config = dict(
    beta1=0.9,
    shampoo_beta=0.99,
    max_precond_dim=1536,
    one_sided=False,
    max_steps=18000,
)
Rows from block 11 of a small segmentation model, named by matrix and row number. Each number is 128 + 24 x the weight over its row's rms, rounded and kept within 0 to 255. All counts start at 0. Numbers have three digits each. After the name is the row's rms in percent of the matrix's.
After each channel's rows are labels from the 100 images, of 14848, where the channel reaches its highest value: "top examples" is what is common among them. Only what is clearly more common there than usual is listed. The data: analogue clock faces. In brackets: how many of the 100.
# conv: 3x3 conv (model.decb.1.1.conv.weight, 96x96x3x3, each kernel summed), inputs 0-95

conv.19 101:135104134148127137105083136108148113141144090123117127143170134111115128167148114119139117122121095113124135147189133139123120101111109138075118144132145128095163119067173100129142111101088160131131124099118139107125108140089103137117136139048089134120112118103111118141176093117149141086
top examples: minute hand past 9 (46); minutes: 45 to 49 (46)

conv.63 110:152115104156121096136092104127144136120135099102173141143133121120126135100138091122124123112104099135115173119162138129157089098107123121101132145093121145114120119107118179112148144137117124123222129145123126094108110122089195116116121153133117123114131108115079138098186132108111118148
top examples: dark face (80)

conv.5 099:167166107121124133141090130102118139146127124123134142166086152143154089165148110141118112126175154110114135157115096144161150109076103167123127089119138129158147099130148156117083076139129124110096104117142113143117100111131100122175090146148117110136171118127157111112142161134089113090
top examples: minute hand past 5 (45); minutes: 25 to 29 (45); minute hand past 6 (36); minutes: 30 to 34 (36)

conv.36 097:109122077063134131123131120103117116147135121160138167134083167141169120089135106102094130108133107151151094123064133129127148133105147092118096120108097127107141120117161157123086137112155117136132108122108135097155107114120179109127134121174170139129158162139092108154129101128130127098
top examples: minute hand past 12 (46); minutes: 0 to 4 (46); minute hand past 6 (39); minutes: 30 to 34 (39)

conv.34 118:163059115130099138156121120121153115143110136101133134119095173138110158182177104140090094105111134103137152112104135174117135178132158157134130128150081124129114145095101155134090144116160087103142107152118141115149102098130161115129119108111148116111127147140145123121138097134172150146
top examples: minute hand past 12 (29); minutes: 0 to 4 (29)

conv.94 103:149145131137109118149088106118124063101104150141109112113114130126103165165192107113156102134113120143115107118109150144135098143083153122139113123128104137133132097139086179115070141107114147136121106152103111105154133126129146124126084128144126099151171145097093147116137182160097116127
top examples: minute hand past 10 (36); minutes: 50 to 54 (36)

conv.58 099:101112096149130130102128075138133089159133136081107140123115090146163061106112143141113136108123103126121171104099151133092127119175120116102145120121152152098128126122148058138129123134089156131146113152100122105123112117122145105096132080138124162145127082138084127124136095104123106142
top examples: hour 10 (41)

conv.90 095:136127110128166114116105104085152143107127151113103107108122123153187125112153124176159105138104081135135077138109133116151136100098125055090143115122123116132142143101141081129113134119122127142138135177102129110152148129120141127082079120130124124083122124183141127129111085127105117110
top examples: minute hand past 5 (51); minutes: 25 to 29 (51)

conv.7 091:157106082169116135102176128128146107138109118103114110124155133131116114117140135133155111100089045118118130118127122125156111137116139122112118084106130120153154123107149132095139166118129129113158117127110107106098099122094166148147148103069119097083119166107112161153106125114183137110
top examples: minute hand past 3 (25); minutes: 15 to 19 (25)

conv.2 127:159141065117098131108140131143164104125106166116142128123118130134140158161130113095117142098147209106128122115143101101125112148103130134136118129118105137125144123117158178104102151118110096128123140108090118133128143114132090173146148124123185094112160099153124153140116124084066116122
top examples: minute hand past 1 (43); minutes: 5 to 9 (43); minute hand past 7 (34); minutes: 35 to 39 (34)

conv.85 095:120151076109151104128055102086131182137114122090129132117166130107133172132103139148150136126099088130101098119106091102158141124105132116123114109146186135163135130126102128116156144123125092159152117116114111113158136148124145134103121152182138093130115147145106133125145103117095101163
top examples: minute hand past 5 (49); minutes: 25 to 29 (49); minute hand past 6 (28); minutes: 30 to 34 (28)

conv.54 105:147109142137103143121124114140110127122151113093125153118118107182147100121129124137138126121107096180120106116124109094151134136155093093133150112171147124067155155086132139139175090104112123118130115151105130095122109113137156119096164154153066134083121120152124115115134092110092174104
top examples: hour 7 (52); hour 6 (27)

conv.33 103:151166111123119144093164143128130116135085120132081119130201137099138130134120120127129107109126132148116093162141113118128160114151139108085113108084137138123143143107151126121110135125086136097176148105095069115145130114091152155163143098050118121111127125117104117113104127103157123118
top examples: minute hand past 8 (67); minutes: 40 to 44 (67); minute hand past 2 (26); minutes: 10 to 14 (26)

conv.29 105:081155140116153161106145162130109127183111115152108116137105080140108090131113119111125115139145152147064091140133105101111126114122137133144177139143149153145187101118129086156178130138115135134090141122116124075153142136122133150100107147153123136107139147108133149096091087130151137128
top examples: minute hand past 11 (25); minutes: 55 to 59 (25)

conv.91 099:136140162133128136135157136126173147080168111092130155110138150122138086115108125111120132149139144158118114104080137159141134125074107111126118160147157166129084187092158123125085119132117147133152141093104163133081136116105113133141124157152117099139156134139124094099176103121145157128
top examples: minute hand past 9 (26); minutes: 45 to 49 (26)

conv.22 092:131076084161106076154141145128132139112139118165141100131116130125132138136150137184096100080118126121075140103164104126146086091124121084137119118130117170104145133127100103107110078160169132102145108133095161114109117104080129118134113131117127099123155139121128143143113168129116138155
top examples: dark face (74)

conv.93 094:169092125113126143124136156112128116110120130133113148145091052120120105180180097133155166167170124116088129147119147139113107172157106129115123119125106120134136131136112134101115143157096124146167083146113137125142100154119154123143108130096141142122151086156129141188112150094117109152
top examples: minute hand past 2 (27); minutes: 10 to 14 (27)

conv.52 113:144121100120128105166099145136142139139177163106128101123157134115059120126094166083122143100112067090136149117131106121138104158093122127141134093126118144111099105117139136147120144107114153131127132125133137165136133120110172108173093127146054177119137135107139106146143097131126121147
top examples: numerals (64)

conv.30 096:123150127120142121108149118142085119093109156154084113147175094142130076171137086111150129108100124157130120122150130142118146109117143143153109097122143139134164152168123108081134135105114075174145084065088098122141127086120138163119147169123129126106135139120108115104125121130144150129
top examples: hour 10 (40); hour 3 (25)

conv.16 099:137102109103081138116120132097115122140114123137138129121164125124168078115159111192132143103106094129111166148135104164123104083071127121151136081129119150087129111113119150103141150150108140138100108129113117146105121144149172109104132060141107167136143140112076138134109124110111140126
top examples: hour 9 (36)

conv.60 099:145105167097124098080111128168110160103094110101144128125119124144140097147127140159161116100129133146128124173146115134114150141157106139102152101142101142161125143105136080110171123089107132091109102126110138127123124165120163104144076151086077114101148108112133160133101142141139154084
top examples: minute hand past 4 (26); minutes: 20 to 24 (26)

conv.42 121:139080129078170112131087154110161172137162147136136126145125156125127094132124135111158119121140102111104111143135105100125126161069095104118098169145085116096115116128113148113125129103101115128140108106130107109137117129075178131108131169104096126103100119138112160125125085142106126083
top examples: minute hand past 5 (29); minute hand past 11 (29); minutes: 25 to 29 (29); minutes: 55 to 59 (29)

conv.0 095:135138102117133099145086120127161176129129128168102128142110138130133156143138090136111097106096126131139133071166142144164113152108136130156119117127137122109132118085141127130189153149143093107123074151124091096159109144108127123155123179130121082123134132150100117116156141097117123194
top examples: hour 6 (32)

conv.49 102:089099116125166125083116121160156108137105119104136126104120153145146125102114153134119121138127141094083142153112143149114118143180110128177162133113133156142122147093177146127144151148127135170067155124135156158122123148137114137122117109144080130148072135074145122082119106127092138120
top examples: hour 10 (30); minute hand past 12 (28); minutes: 0 to 4 (28)

conv.86 096:140109112125090118123140100113142163098134122147107083123139121156107123147151108143139123155127075137117102138099111121167098121122152162129142084131158135115109130122115091088101134134121117149136161183120153111146086108113123136143117098132082194129158118143138178161124117144141169078
top examples: square case (79)

conv.62 115:144125128095132138133157165110122167129143141153117115131175123138132136151138116165102103144111127156143138126117101112119125065104093116123113120111138129152101123133137135114116122133117182083088120121152093109135149137144148151164086134111109086100119105111111153107166111094107043090
top examples: minute hand past 9 (37); minutes: 45 to 49 (37); minute hand past 10 (32); minutes: 50 to 54 (32)

conv.73 097:129099079097105105116087114135120091150106120123152116180087107144132124127181185146138145113086099147099103197169126125122121120193130150130132097123142138107125132125150094122124143118115105119089140133138135160123099119094128141137122077125136154126120133115117164108131120143132163131
top examples: minute hand past 7 (39); minutes: 35 to 39 (39)

conv.4 096:139145141138140112104107140129109144127165122123140124150167090115129163150134106119145117079131068129160142114172123114125123168091172131101136140120096110120121113070152172129144134131131139121126089103138121125138134115097169125132138163070097097104126105155102174120150112128136110072
top examples: numerals (58); minute hand past 10 (46); minutes: 50 to 54 (46); minute hand past 9 (27)

conv.82 097:135107125160147085167124067179123130159159137133159155138104111156121132124180073103161138114135136113120127135122133124148130126075109117096148160120152123100111089115125126134105130143118141154151141120144158130140069144117095143079153118153133094085134120138138122108133131156156169150
top examples: dark face (66)

conv.10 115:158149104087123113131112136150142118196124096171146134092127128115108122193215129118133106107139114133153126179114121102128151109120128148127142167129117142112140133136102120118135124085106109096110128141127126144091144135119150102178109102119101120106100129098147100128097083131128117143
top examples: second hand (70)

conv.39 097:123115104089085101156153135164169095122132134127131127105145115122153111148184075099119137132155131105127113164094108121109144114080184129087110164142142143140115110140154139085158153084105100137115131140141119142163073087116122135157124125161103139147120146127117131128138136087135131140
top examples: four ticks (60); minute hand past 2 (32); minutes: 10 to 14 (32)

conv.84 110:155132009149126148127136071121141124126122130113106105142113122096137167121111145139095088089109171103120117122106131124115123139098103139114139152130108162112156112130114148105136131110154086137125134127115138146156132087161129148123124123169140097106152127168105124093136135137130134163
top examples: minute hand past 1 (39); minutes: 5 to 9 (39); minute hand past 12 (28); minutes: 0 to 4 (28)

conv.67 101:148107132138133132096126116116144150131144141089105132141130132122135151116165086120087154135095068128137115115118091085103123142165105115157119126141104057134149132097132173114140127095144092084106130122113156140130152104117109121117125123119136158133138124162104149137079198135152168112
top examples: hour 5 (28)

conv.88 107:183161136116136116108166132104150150126134125153173094095148102142130151173149122145140093146140129145120112130109134169108152151076122129086110130126100139099142107101111144107086099131096123152141108105117135144123146078111146160110140153115085138131080105132103176116105105101135088134
top examples: square case (63)